A small class-conditioned image diffusion model, trained from scratch: arch uvit, 3.8 epochs.
Rows from block 11 of a small class-conditioned image diffusion model, named by matrix and row number. Rows with one number within an expert belong to one neuron, the router's apart. Each number is 500 + 25 x the weight over its row's rms, rounded and kept within 0 to 999. All counts start at 0. Numbers have three digits each. After the name is the row's rms in percent of the matrix's.
Before each expert's rows are labels from the 100 images, of 14976 (inputs lightly noised), where the router gives the expert most weight on average: "strongest on" is what is common among them; "colour at peak" is the nearest of a few named colours to the mean colour under the peak. Only what is clearly more common there than usual is listed. The data: scattered letters and digits in many colours. In brackets: how many of the 100, against the usual share in percent.
# router: router (model.blocks.11.mlp.router.weight, 64x128, trained with AdamW), inputs 64-127
# up: expert up (model.blocks.11.mlp.up, 64x64x128), inputs 64-127
# down: expert down (model.blocks.11.mlp.down, 64x128x64, transposed), outputs 64-127

# expert 56
strongest on: red (100 vs 39.4); brown (62 vs 19.9); count: six (45 vs 16.4)
colour at peak: pink (76 vs 21.2)
router.56 099:482497444530472508511522488482529435536529512461471506447545531461536518535503504493499547508450489480467481523468509466469504463514540482490527501453502521500512513480477499459506522501519495
up.0 106:538485508532462507481496472562521522528482496481451515520483478513496494493536467497541522488508484519486450479429484516520516538477498488546528466519486445503544510522521460507503487487557503
down.0 124:494465485496521489532508515484459483468533516478562496470527481517504510489482474532521504546528526510462472491521488563505489450496508513492525507537532532473510504476515497485469499486488503
up.1 080:501497554512549506481491489469487483489488536536507485511535467486479493501545494508492489467496509492506526494510490478535543516499551512502528536479499474483494498533531513526511489531481454
down.1 075:491490492501522474518505518530524499510526465521473466508493510488490519556536490509490508476512485496493491467504515507461549496497480484489524473519495538544526504455502498531523523521492514
up.2 104:519489494500516515493477554529487491476509455541469500497497538515510463540490482498553510566485513459494487496459527517490463495447476504530500445523525475479461498519512504478486497532510524
down.2 120:477489477517492538505486463506517465471500501486528480480504474519516554478487532547446507477496490479504524493508521478490524475529531509492510550502486555504509530483492493527521498522502493
up.3 112:532511466476492492527473504492488525459479474504472494474459500532499500523532468509499526502478528481502523534461459508489529516504479513463542493504476493543416501528501535464475521453474505
down.3 113:487511500488529528536512509472496443519514503511511540508471515494465501502464547534517466476492500508524475499488529454493495507517505501544473508516524504477525482459478547464509513493536529
up.4 109:553511520494533501477499506516521529510509475526522482512502518533499465556513489453485525433496462481512458473450547483486528517489475489502543493532479484514530489455489472475501515504478505
down.4 114:490527533501470515522487502507495509523498557492522528474533473487544535458488491529521503523513490487486528515526527523490474487521530499473482526469547514489473537498482496505514483458503533
up.5 094:482460508550451479461478473516492504515500484523498483476482457508515489490439504487488475524500488490505498531533586503527470506516508500487499502456502529528522461500521475468520493540481511
down.5 076:492554493480546495474520539491493505477519512528556483465498516544482521542541466456487493490499535489536515471510460543500471502454443521498505527492495490484495558529474510505487534483480509
up.6 099:504495503500456525499487486488513460486496500485536533504487541454527484485502502540454524514502507465481498524510558510524496486509530474480534501489496518537550481528522489491495508522504500
down.6 078:514513519499544466518504525478491503524469557498516507471479498542487508449529531506490439511469497522471466491511485487493488520490451473517518502537488479470530496464482514495511479492473516
up.7 094:530511515526542484501498500457456492510465563508509558502470492535495485488465495532491459524439505470511502499466482508515534500564505476508526523564518496474519493475480525525502461517500501
down.7 072:488493511531504508498498490506498540482527425487494485471505485507488480491489525454470535476547484504551485455476440473488478480460485519495515522517471489501504552505472527532509511517493483
up.8 144:504494465525505520494517458526513523493465501496450515508501475572515509486480477495531506539535479526492487515447468473456548514507513481488492508489523534555480492490472508457488485459493508
down.8 169:501499496474444462465474519507495517565504486522528475501545507476482501494539477495487509458478517473493486484515538538490481514488494501507493474511501456493447481564512539542529524497500517
up.9 086:507476471542525503538514491474499478482493491531460521434506466471480522494495529498512509480496485470489502532500531504533455521488505467460560489496524498503544508501503516542512481519545517
down.9 084:492501507543466476504498517505476498500497500499492492519457532516516476497475458522448488540480478468484496476495511517488480493508495488533521520516450493488542480533522469480498501508467468
up.10 115:497496520474552485518511489564465508508556501538501510476482478541460509503530455506513537461506491522526525480466479532480504514506531494535472510522493517482520505497494504509517477480496495
down.10 090:516501468531519534476515505528507542451475520466486507499488491491482530517526498464561530498500472508522507506489456441539487513526514480491537513484534483520463512520477493498485478490496519
up.11 109:499465453484498501506481487485502512491559503501526495404513469490494506468538549473521521524495494530491485500554511515483479486472502499460536480500487512524484490529508535509458510493539489
down.11 112:474512575496474476476507509491472488529476477515471493585476499514527477465471433526479465531482491478479525485471522521511525507529499505517449512489540483496512492496486447499525511517469487
up.12 130:510515486480508477494465510551490522521541478485399497541481527497522492535485479493555555508489487503478496502478496513515514543502526501552494445524493468506490516477501499463473448518539486
down.12 158:548492474510478450547533491482467477456474516496550495495500514528506540454517466517481494516532513494505499491511515477478509500483479487510514543479523513510472469529483501483510520490491526
up.13 099:482522489530478495482494500485503486441481452514471488528514523523471480566502496459472534504497500471513488515450503486531525510470484486524518515472471504532493504533502489472530494484520482
down.13 113:492518544474503484533484491488461495515510547517525542459517494476519501496492492550558490507457478512481506519535520545520474524511495504511480478511533490493484500463504504486490474467499498
up.14 094:504476474469495517465537507495498544531506495484483466508515458464473506435516490487510553490518502546507499453569455494471502479541524477479522513498510498497485504534521498524486523504512465
down.14 093:535474497491488485485464473474478512478459509511487515550543503536524480525489491481483481479493518491492505508490518467530551526498528505493512494464517510502504488456502519475525530520493531
up.15 083:515508496540498500524512544521532490527513489486556450543491501533508471490487493467504541487482486525520469481513482537483482523481459481506447461546504450509499487524553474476506496480503518
down.15 086:486473536517501518499551493526515526487488460510475497459490481476523504431513500489489505499521503541485536526545500490502452501506507487465550498504501515527508462545482492523487475496549479
up.16 099:490508525497504457503490523507503453476516504488514534547484554511502491489546487502482491486462482484486484451494533481534534547507478492522476507528502499496493500459522515464518541524489522
down.16 081:484502480466507514512487487498482547465508487515536453467498491529466511480506528468530527457526472508529499496501502520467472529436470501523520493551483501512496511488454539499471493493487524
up.17 081:520475562479513499503471508499483502522491508507515524507505469508491487434498538462464488474521547497477523467486483469496506484489498513508480482515497510489488485452489486571562510484505503
down.17 067:534510527476496480478478502508493506454477477511443512489552504540495501504482530437538533526520518507520528508476516492516506516507496456486598486497507517492443520527490480479517501502508545
up.18 109:489531440527478481478537521495496472498486518462468515486503488448513523515505476500514575532493503476464516462472468471529490499516536537468504532455516539505461503543500481525508497488515500
down.18 115:497442497494513463511468499447494479504502477524529507499506505525470479504523524490457454475494473531494483486520511478525497527486468470527513469523453481485537453467519531496508508499502496
up.19 092:494483494485457521521516516503493503518547438524549491428485461513481495483542490484529491481531477528551487489521480514498498481522473486529503501524517515504503487508500518479497526492538521
down.19 096:479495533526443526498495496497530484521507482501498496514491505438539507449430486519532511569469507511490507489510506524522523443526556520523512502456516508484523517513503429494511478532504476
up.20 109:490497454493522483471479506504504463482519438481530461545492503547518486540498494474486545491515520478521498484472487494504520482471460500505504513518483523520528495537510497465528530526504497
down.20 107:472491509468498509526496546491504493508517535514505499499509511486501500460505467548503475520518506537489497520512512544517491535531534533503478497504555488498493491470520513526476482458541499
up.21 113:527504499495537511460482524545487506504521473523480498543471521499522476546512495420559517540511523488499490491453537531515499514451502507526469434495486471518510500535507499496504492518504505
down.21 124:484486520498478494485485478513498483488531511452498498478497490512492558462486498537463485461496493476504494479503458494493536534550526507473499515512460536516469494511496485512498510510526486
up.22 120:514475477478542506495472526472511513468528481518527501420517466504493510511523562471537528467528483535496478516538512502495497494471498513481547468505490530542462492487472547478463488490532486
down.22 130:489492558544463496498500479522510467501457496505444504552486488487543492477474478533472488532473508485462535507488535476504529486567527462506513491466511489478507491491512448502515477511449483

# expert 28
strongest on: count: one (81 vs 17.2)
colour at peak: brown (49 vs 13.2)
router.28 077:489519490528478486465527518470473485466509512568499481528539466484511488514492494509517465496501520513443475498551487531508479474471512517498447463464503524501478499532493507504510503551499458
up.0 093:459509474500502522467471493488467526502485511509541524491487517521515446474468522437474474496528480472507466490507494514477490527484467541503461512535497508509461485554494525494508481483547514
down.0 101:537479483516498496516489498521500499494501492484488452493502478500525519474519487510514532524460490497486522487479505544495506490533481467466489503485495533479479513474493518498475528539453512
up.1 090:526516492535473490499512487514485510518524511503527542475479490442484519477477503510498542532499475510484453466533477511519513465490476523535500492516452511503459513488463460472479483509515508
down.1 096:496459526474507510484506526494478516475516504533469500529496494480507526516524482497471536532497523504488519515532528479442492530548515491485448493506559486529498485501519532529516497548502524
up.2 109:464487432501479525487481497465457475522494559505494498481525465462519512443461484557490464485514508564505497503523506467467476491489507475478494505496512516543493495513495520493485480504503496
down.2 111:520504487492507463480486528496565494459497495517482491509478491555495497478487526473537540502488501454512468479482476545487489509517508537511527535556506496535464515508535469508513476518544505
up.3 103:512485499516483492486495463478505505546524529510491536510504511460512495483485491513498449535505491524500464513522444492486472457486488480528577439474521512548501488467511489564533481527506517
down.3 075:470543497490518475490513519498525507538475478504505512496516511561500518494518463555508486554550527483495481527488492490462461482508539500529460549506486474507507538492471516469489495488511473
up.4 082:485479553494499488512475479503492519472452542532535435492542513463531510475468517427496491497534497504507487505553494532482509539531496545511492507523500540436532500501499467541512520511548494
down.4 097:499513546531515496503515456503489460525529479448509489532538483501483467496508489510513497440493498508496499473514519461458538543467485463473505481496468518539464469498505559468490488542465511
up.5 103:490488517525548482479478506505439502486501471526516512497500521497537514461476481469486530511531493509510537460473515554466514484485478495561483496517500515476470496495509494526496462513535513
down.5 094:524454476466493519495482525478480491516472458510528496519492474536509506524508464498522525464510499549519500534522507496485479501473487547525507421505533476482503501524498532501463516479488525
up.6 139:479484484514516452502524509513498489521492527479545517540523526493485476519534517497466532476514490503495469474488485481497515542494457536508414534473509545473491502505511512464488503515534514
down.6 155:479486532508433497464507528516466481499476514488508501497526463489481511500485517520474517485505477472498523474539497485508488547503482533449469493450549495511504472472499482483465476490505476
up.7 104:535512466457477513507534596497449479474497538497527513515501512566493503537480481531479456530538519497517495564461533516477512492505488511489430484495502509528485509510482511533501487510482510
down.7 098:478507502510542489471540495475506528500535472510465481520485479547496502531532518543489506511500465483475527479508522514595501488497515528519477513533480470486518499467535489488465538536511481
up.8 090:487509524520488475491543505545483503532519472511512523477527510473485473492497498435469487510500479458510524498482553483493461491489468470466491500466501518513519496480515508530507510521535520
down.8 086:483486519532538508541526476456494462508550472523519518486427543482517516497528519490500493502496475478458492518494495490483466513543472470533521507483527470476481548469484514491479469485502467
up.9 089:520472497531544503512489527503508492480517530505545499540521492493495518555533471495508452479500484511504470486505472485512481526489493451524446502463522476494484496515506531537530492501456486
down.9 094:519515514437460508453451490504509499483521495467471495504506500515494481498494479497508554531514496486483481495509511513493556554465494528503497516516536530508490524496517479495473472536519544
up.10 127:497495485511494486537520527473496516462510487477518461458528484485509496543539457510477486521470473496498496524526498457495522521545511534471492470532524499482493490485501510438484512455513484
down.10 082:549489483506536548526499465485500528485477534501431504510517442538503483486504489476464503492511467497498551481489548445523494488502502466490492567493513549488506490450452506528535531510466539
up.11 110:517488509516517507501509475487502497535480468510519544538496500478512504493486516511453476541500479537483490500515511457468518472527532538560484489475486499440505509522500526570492474489493470
down.11 088:456517505451552492529526512514472509478498442504486520482519498479486495464553510491510541473567446494484529463486520537504493516485470518508469532490499496513459525524486534474474547497529523
up.12 112:523523462523538465485539482434468476486531480525557511486500490456538527488492495492473532482498486496522525489489515471505510470547509529502491502479487470535487500486490500420512519504483492
down.12 097:509465537492509471475519501493480464479429518506511555500468495542467514450446500494471483489479479517469509454514500536495527518545479481505486519500533548471513494519498484559510479539525541
up.13 087:517490545469509503486517491479515484495534460494570460500492536447517508500547507495507545524470499463501518477530546535508497488514521484479485516436511477510562503519510485530500507485511487
down.13 103:537493516517518477471536491532492551540487514499536515484480487493478493526476501475464478539531493541489523494481553507503502436438537481506538445509460505510481460537469513524507502482494493
up.14 116:515489529455487466523501559469448493476461535495512485501517482494493534508523495541448505469485479470493533475496457479504522539504464543466477468492542529524509508462513506534511502482531509
down.14 109:512463506514436485524463507488507478530517482467512517520528491501463465509495486527482504513457490512503499501456494472465452525499510509497483499475492514540518489465522516548494469509512482
up.15 068:470476541473449486502478514512535510500537502543487496481522499506533481497520441522490495523522489487485521506491489498479472476512523440493519521483466497551497508536475517495485516525502493
down.15 098:467527491526492481524508488458505528494526546510530467468500528480532531543526536473446459503497538512546487516526471513469516479503491510497496527532478542494491488489500486487547450503519492
up.16 073:472525466489489482480495491545522482499542480479520543490487522481511471498537453505511526499504460545536471475450494510486481484501526507521476504518464498512465495566518517417501471520557492
down.16 078:527481498499504508429507513482506471532491553523472468454481474508533551540483494470469525498465520512499525472519469503514517482501493508445480520458530505535534491491515466516465520528493483
up.17 123:491510497476529506480479482480475522514492525526503497485535454547463482503521521474505486454557510494504481522525547501516540496507494516443460504456535527502493492505520511513514527480493503
down.17 133:533518496499469483512481469513515481490534514507498493455525492486511500478528497478533447519453483452490514438441550504519532500474479463457528500498505502503500505505499493455462536493473515
up.18 061:452483506510510453506460494513556485512544506481503442530531535521546513515501508471498512506518492432473476511511557521507523474474514509454518547466503541458508528504484480525527511505493499
down.18 085:494524522549574489545526532452515508503544489499538527459489486475500485533502527517513506508512498525526572490529514479490487452451505487494540471494461486506507498507481551507487490507480488
up.19 103:531517535460522472470476521512476491457567465562523432519522466508479535502543485518501504446507500484513516499465529485497500507517492490489481505492528504546459509479499522535498523514454527
down.19 100:505496527505507476524492500462548470540453484487512514515513535530500482559472488537554456468493533494503491517498475496527506478530498521502516482493497483501523490515536458503509477481552531
up.20 127:484475537444533501493481490485467510499535464525528507500525485517516523493545461556505491534482480494506494500536517529474456463497493541513457497480487502507513506496504490554516503484487509
down.20 103:506539476463521484490527495502504532489526536505506517523505486536500556530531485522468479542507472523506499512483541456521484481514534501528490472524530501483470492508491489498489485476524511
up.21 065:475491502494487498510511513524540502508463508484511484482523587540522472498493503464490454533514509464511515506480513521525524470534513476425455522559475445470522503445520478536513493472490525
down.21 088:493482476526516537508521521476512485446530489531494501501524462491458508500505543502505471490482510528506504553535517500485491506478509495472502511449501540534502518488513515508492529520469481
up.22 104:486508491483474501535557542479486494489471510490534523530495510546502444488508549497514516491500517489495584503546526496482492510485516525480524506562480468473484501489514489535530487466451514
down.22 125:534544529529470530489496487521492534519526526515502455483538498505563534571496503526458444504495497498481534516493511513529536503488511494521463516468464480500512507499525527488484497523486444

# expert 58
strongest on: brown (54 vs 19.9); black (53 vs 19.7); purple (52 vs 19.7)
colour at peak: pink (56 vs 21.2)
router.58 074:460480493481478546525472500525507508558478508479476514495497536511528490490512466453516515540472461532520466486445494468527477513520532545461477524527513504468516480467531551502515510506507569
up.0 121:487485420490524460515485574531528491534490479517514475542477516512458484475494503479462510478506536517488506533505517553506495484505450515495475508533498494448468502480515509510493506491549481
down.0 113:476524531464535499518533457477493535465525512485468485493491487476510477532539520474517499525515511510516520540510476455503495485505502448505525506454495524546528505473460490510491499521477500
up.1 104:552503429523494525490483518502468492492532529468518511508509505497528499491520472503560534529503504530511474496485462490497478507486501517476512461502515527515505484502487499447494491480521502
down.1 108:436500507483490513499501449551512542511511498489496482502478504481498470501512495493455458477523483435506508532482531470506511473523517490548493517473495486521483534521523511528523489482515506
up.2 091:480511543484532479494492506498530523515511509522522479526503485508513534583526494509504502532466495442501493537521552493504557513438491538492484464499508506514503498503489531491523493524478492
down.2 071:528532464524521504508483534486494500500473517467513496506533498539543472518478462481517487467507525493543505476478497453488526462516523460480514522504520530509476510482491511499518484466560556
up.3 086:474464532454506506469466460518551524541502507519453544497476506471477503523469491565497540473466497507499522492503511498509490496490515536483527505506481498496498513526498491492533503514516506
down.3 102:514490463485488525493480492510464484428475476533533457498520508493534484506544481452494495482521525481506487497479499457516490532520463498466502525477525522499497478499507533458468503516525512
up.4 124:495498507528507527488493444514516497539517525509480519521494514521530506539528541510523535549487498463506513524508536462503455506510473482448506534502473470509498472536504518452505483503487518
down.4 095:500536498462529494488494516515495480511481543486500541493457494453470476503414498487505490463494488511513480477499469510497557547486456478520470498530487520464520495453501500508473475495482503
up.5 103:505524542443522500525516503517494479507509517482470470497511520517488476513465469506543449442488543505504479522558477546507518543505482517506531471514505510425501529477502491509544476504477471
down.5 085:499523524476531524498504513492546468489508452467499510537475511490516485524489467488474470473517506498502489495490505433488533522502499487497473489505476505498483481484554471485495552517491494
up.6 066:495491522536504508493446497479494487467461440539431494471528481473554529508499486500498521438493496495479519484467546451489521510488481518527491536482440512508522519495513500439541514490523488
down.6 052:541481519485448485512511506513473497489535537526535499470503493543480559520514506514501515545495494506497517519507484526507519519511504513490537477490500546496479479482503475521446512491471498
up.7 099:545511527552506481519506478480496488536510480480502492499497516507509490491513480476545523514528506446498502493539496493485524521489447516482516488465525490500480501511520505543463533468432514
down.7 074:453523499446569524471487467531503509493487519475489475520445497497513536485510490503506466462491542534509484507466475504519493464498510514540479482515485524521550544499499506525487486500507505
up.8 112:485491501497499486460504459492473516511483525536469521524493529541487481578506467458540514507492521538514489474478512485497520506489463492557514493536555529530475483544490484515485505523537511
down.8 101:477517506485502522510489481523542469537497498453506461512506511485531526441554526503516478489522569505505476531506450485460448524500480515493531535477482491500483538498498508484514487449507502
up.9 087:467464489542520516529529506495492520459549519473465511463500449522504481492520520508491465491542507446490490510498466503568493482539473521506471487528516458542529489520508498436534462504496532
down.9 085:486535489522421514500470514460499480493522478479493494491495538461555500466493510502474532464494491522525511494497479492480494514491493529535511524505482504461468554496527513521501478498458484
up.10 105:460500534498487506516519519499501487514597498472504451515501523465494467511513507455505549490461528507492428511490488535480520479483506514437509500527521513480516515485500499555533546497484483
down.10 102:520505451473523525539524480538478527515465523480515523479530494550478494526483463532521425468526500498491533543497516479511489518468480478490501479512474451501490518516465489453480506430483516
up.11 104:479504504492487500503482489515513488480440532523451516434475563485488520500519490484461540491462521496490546489494478504508485495479451528510495517526485439512464488470506490569519502528507538
down.11 113:468495449451501489512484505479502494487521502519513536476499467491471496480519537479486519540469481509535454490493432475486470502507496474485466499461544542521529523487423496467495503452506487
up.12 089:505518485508496491468495517498495490531541523481479515493507451450505500506536465543496524512501509527515503483468498488512474504512498494573506497551440491477480471504494469530481507496562498
down.12 090:478522498532499482476513521503503474448501504551493495533469534469522518521528502485492484475483515447555510499476498482525511516521450495514455519454519496504537490505508494461516525499476494
up.13 104:494487496487493522502482500504490500514543492557469540437478473415490496474487523509473552482432497510497477524539491502484440536534462527475492460457482524514498516498503537515524506517524461
down.13 117:520506469450502467525489477503480515506446491483458500487490503514515509464474484496461536531484452464479493484456485455516515502505480489483461543508591499474503501510470430502501513487500518
up.14 111:506511522474530480508485504540558511488547530493524505405492496475493505483527512503496487466513495497508486524507486500515490451538473501503535482507476493495485491473491477474473474475501492
down.14 110:503490498528472518539497498451488491506533508480472447542525499484454446538530488505510503482467508454490534481504505478496493486497423464504451514481455478502530477488478521482497509549458512
up.15 055:513501510506484510488482492513522501485486517501531496492480504507509519534546454473528462507520504536484488500464492479503494559528502537548479445438509524532472524533466490508517503532459446
down.15 045:494504514529511529514526478470489492517516471488518522512503525499557498471470490508558482499532508524501523505493516566491529448462486519523510518511498505501499568503528466501514494537467538
up.16 097:518523490485470483491492510468461480505449462511501504503464495474526506534457508512516535524544531461491483491470480512492516521489438490483477496467544487484492504532483441521470545511507487
down.16 092:487485537487516512479471474538503529502471507494482499474526532554480446467551494500526512521515499527490509515533429499510490522500506507537520445544484507504509483506505526504506514483498528
up.17 095:530509469496505493469494502524503507484479514555452541502524510485518515523504476503462499497496500508513522505472490474517503558514437511562518438465533538502484492469487495469515496496565497
down.17 117:476496500464486511512446471492479484436483504470491444505502447501478525477516507475503568533508501503463452487517495485486494521504504483506495576524527542514490488491485487472472478521484522
up.18 110:442481449460552532512485479460495487503470497473560494522481441518527506446512529518466528425510505523498492505525522505462535504502481485550496491509521501513483497466516516513468479464491500
down.18 109:526507513530446486483530545575515541504509495517465492470505536488496471542488505492497510547510486442515510487443486541544485519491504539489521528491506482482481502515505498447524542519511494
up.19 113:535501441511491514491503528483501496507454491497522458511495487536503530493515502462497449522509504441525517499483501496497516503466489501495477565456536537577519502459508519480488512496542529
down.19 086:471527499503512531510492478506462502478484525521481486503504485485555495494437536510485494509513510517435532530505461506516546502529522502519466491463492513476552538501514534514501488524464459
up.20 113:494492476522478511516513534476496503482529483506484449543523503449483489525484486575514520478475518505501492522492498519513488440530504506490508551525495539520496511496500505514473500488406502
down.20 103:536487474513501517495496492509503463526478514520499461536515487534473496506505515521550480443510502487497494474466510484531513508517470518457535460546460475503513488509500458468473515475524522
up.21 121:503498444543512538459554504482505520460488519497453504518478491509503534520490469465474537487498499433500500492486454471523493535493506508459522497471516524487533519544493497468490491481502512
down.21 095:487514493521519497508499503512472502491459535496506490466510507492481469493506541468531481498496505517487513459528524491521460477508484501502505560505474476479491511512497504510522482501522503
up.22 098:525485491501506497499482499505489495501501465530466528486501478447536536492518472529533557492467493501491476528494513456504473519494480543542482470434523488535532499516505537496497489516534510
down.22 105:464490492469501452501465477550502475494474487466458544481507492505519499455484489484435536507498461507489493462506474512490526520554490520479471516523531517483444502526519466510544489479544511

# expert 43
strongest on: white (79 vs 19.4); pink (78 vs 19.7)
colour at peak: brown (72 vs 13.2)
router.43 116:528492489499482535481497493507497528454474525491509503471477459496471470497453490520539467452508479489554473528505500474540490465496493469470508503497499471496509502512532502468510522457479525
up.0 088:535517483503515516475502498513500502509498522500428480514525507536488499491479521499524492494497493502500515494502481527527483520478503456571537529515498485467504512487522514487494486468503499
down.0 079:497511517498492480528522475476489566503501495527526517526494505501506550512516520519473504492517491480490526534515534447498526505477495581488520466483455493540488467502523503462489516485499535
up.1 097:494490492482480511526468477490478512507515558507554509510499493479484510483457447488567495518473511487497451498534489584500537481513511453498501493477467493541534475518507522505486493517486471
down.1 105:478480520504517482485537514476548485484472485506496463476518495492508478557570508503479464463532486506491545485486479487505435519526481554512483518493487540504515482482505470488483494453457477
up.2 082:499448482533497480482529502475503534496446498500483544526526482486532523467529504476501479490508503544471500516530456474497526510529545520551467464468535500472447517506501503508553468502507513
down.2 065:486466478504455548529495531487529478474523449497491463509502533504549485502439452524524488452531512502522519513475480517465485482514522512533473495513473516492502519497537463499511504520478486
up.3 091:494539482546473507513479518515501486510553591470492491485477547458499495573461479524530488464491519476541508492479499491504508433513528490508508483510509481512518511482538528528503474499461517
down.3 098:527494522478496472473506479529532493525520434548540530532469487497511490502507539469475490488528450481492442525493514488489526508516482497498553498497533491493459507457485482472470450494498484
up.4 077:488511478508511500483497510506491489508498472447512518474535512481515463468516505459448543521523511454504507528493570547523520501507492477481454502488475498469505502543511498452516535514508520
down.4 063:506521471487529493514475508507484495467530574491479503515488524510516525503531471502495506495466499466513543481501524501471554512466479520491475514525557495494479515469481547476488518500467540
up.5 090:514460454503531465491536519499489486529492444490523502505516472474500463482509487495464473502534503487473491490471531498521478479551516512455481553512481532460521500498503507490510534480480486
down.5 094:463533524449485487473474528523518511497530496492468498520528516518471479512469532543508504545515531481487488461484520551537561484478513463525518491517538530509540474481527515498470521508533474
up.6 079:528480484483530526506479517496490477540475495494486498504542514512513464434473573480493482513515498562506496530510549500476481501456526475471518538545503490505496456518511487461490498455489512
down.6 079:460511560505521487485546506511517535511497486457483489503509525527482500532525521528489520516518521426504525500491499510498505508522479491529482518496478500508506506556479500520501496499514522
up.7 137:495505496490524523505467520482468465526484562544507474463470487492473533520495501509487500500454519510500541468496473510484473520521493547534479531540535498476512522452487511494519500520505498
down.7 125:485511522486532519552523473521480513481536490495489474476466552481502529528554489483447492502530500495465474565498492498492528533512477475507486500497507517490474496534486525483514510498508502
up.8 113:502515448523500495510516582488466483530527560477506493506489525499501494485471469485491498470462502510523517514447529479494528444507536494527470509543483479492497508479473519484490547517454519
down.8 106:504489523497458495527496457549472478501487453527516485483525527484492486529476538504489523534528507465462462578546500502476513525493464483467497518484532528513480468516473485452520464447504454
up.9 099:499479444556528502506503460504490528485496471502526495515501534495517535527521504515502508515501482519486496500543497498490458549459511552521440507550452427530491503499503505478515457486488501
down.9 100:527530543496522483523507505511502489487520526474488487522517501534498519470542509502469457509519508452481485464477491494536550513510455431493546505450538553454515507489477503513511504479486522
up.10 102:485537519510476473511507525520508484508495519506543505488501524468492524539499510498491468427467527464494471543503481514505484526561475515490427482478495526481500496511515497488524491505488489
down.10 111:516480446489516514490503502493507514513471507507503473478509486551501527511483457520471512521549518502519484520506472502505496455491545472489507516478518518518517472495502483545513522492506488
up.11 083:503476465514450498523491507486457500459463475460534522491474552550535539514511482544510510496484479463486497468551496546510470502476466556503502525493470481545487514483511486456473508511482505
down.11 081:531506469497488518534501523482528523518556524497435504475495506479522493550463529482460489502487481510487503481423506507531500515501524485488510506513529529521522524490510525475519534476471514
up.12 079:523499490509506467492493499504473487547474525503452488514514523579509517490462489480535509500484510472496499457447464546489517503470489533468522521510513506497531504509464488462488534492531497
down.12 069:462483480518494493504518517483509534470472538502478497470538477511508488501515512502507474486472505483514601505507496525504490513517489460510503535507464500471537502487506510526472517484448487
up.13 107:470523499504515475490485484494507480529546499490470465527526488514502505541501485514504458538509504500510492473520530463493508481506485481556567480459499548525515511506516508512473503498445476
down.13 103:521481505516460509531531493518477481506486458525520498492496521469526512452495506492503521499479515513496547518540542510475522520467486527436530502472484491545502454542504514490536515507495494
up.14 099:501482456497489525487531464527502507506468478462529508464496514540523480502513543543507498457504458456507490500494493502493482489509530548517426523530502467460494498524494498444495486466502519
down.14 111:533507556489509535543483529463496516533529501517467510515463542487473486524500434462480500504529521547487498537470518482490495520476505478471538481477479542502491521480479513554557514514478526
up.15 073:475515538520459524518545474485493506529500452479485484489502526475506534559517514475491529504492478495492533489459531459492489486490480542522443474465501495495507524560527490476473527514529530
down.15 075:487518530528489505512524516516517531535493496526487525476496490515474480500486462485491474554531502501486549488476512458526511512504499533496564509516492489514499508463495521446495535488495509
up.16 124:525508535540503491507522504477465493519480425485489464552521537465505484543505515492492507477523481459507528525499520507501489527521506506477525515496464502480489497516489470494487486483509511
down.16 105:532519461474465499486433521532528494472512530494445472497512460530507468478440511517505493527506515518500497461471542532507512515452524477510512531536499528494496531503523523485496506513487497
up.17 082:490493469438520513523458514457469518476507514518500495487492524495517513484497502447509455550488523537506539510520496500522516508488492515480498512495513495428478502500490505474480499482425478
down.17 088:450513522523516530497477478541516493544498501490464502526502550484496510498545526509502519464454484498524505513494473450509473544537530500539474463485451496539481495491493501491505471519566501
up.18 095:474475487500465496512545472515514481515511502556578517506520474476522487536486501490512498520484496466501509474467500521501526498527535498493515520517490431463486498553520496436528537482525483
down.18 087:455524495460526470524528488535542490504483495435483508497500491488471496508545489506516458470528518520488528544500520482492475457456506502504517485507520514503525478457499518496439508474488492
up.19 111:482480472508478509506530493495515497484550537472493525541503484534527513516573497525542498425502515508517538470501518487521471457542521474460505486473489432499504503512488478531490491513519534
down.19 108:479506493471509475511504488545496544484507469499536500509509425477473460509471473483458466499483464509488460534501506492481531536485526527509478474519484559503471476494498496471502481532453492
up.20 112:491497551536480491532513463477497501508506506449484518485525481478504491483522533507490483463498470505498494492501418472469543555534477481464479524493505542490508500490474513496493488469487502
down.20 118:525498471503506525494521521511475534505491487546489517498475507543461492538507447517522512522501494519488480540490525517528462502447502531528499471547519432506507513502496509494528530479495497
up.21 113:520487473519503496484487481507464499481424503492511516527494525484516537500522516499541475523491478517504477529500512486512488589448495503538508473557441502491479505511466473446513447510551495
down.21 108:473553527513525465478529490482527480513529535507481509468481502524488495514519516485530524483493503449514526457458488520551533475533471494519529504494518496495514515544496499547473509526520509
up.22 090:503477472509543500509538496464451500528430508479520539470490506543520491485567506464487455464517505508471456500520492497526481519491483495465447513493517504463489514501470503498517506513494536
down.22 103:472481519494485495469481518554512474515533473521519505538501544479483489501464504505543484507508512447523514463494504504500494475493530522524519458503490492532489496484518457501506511522544521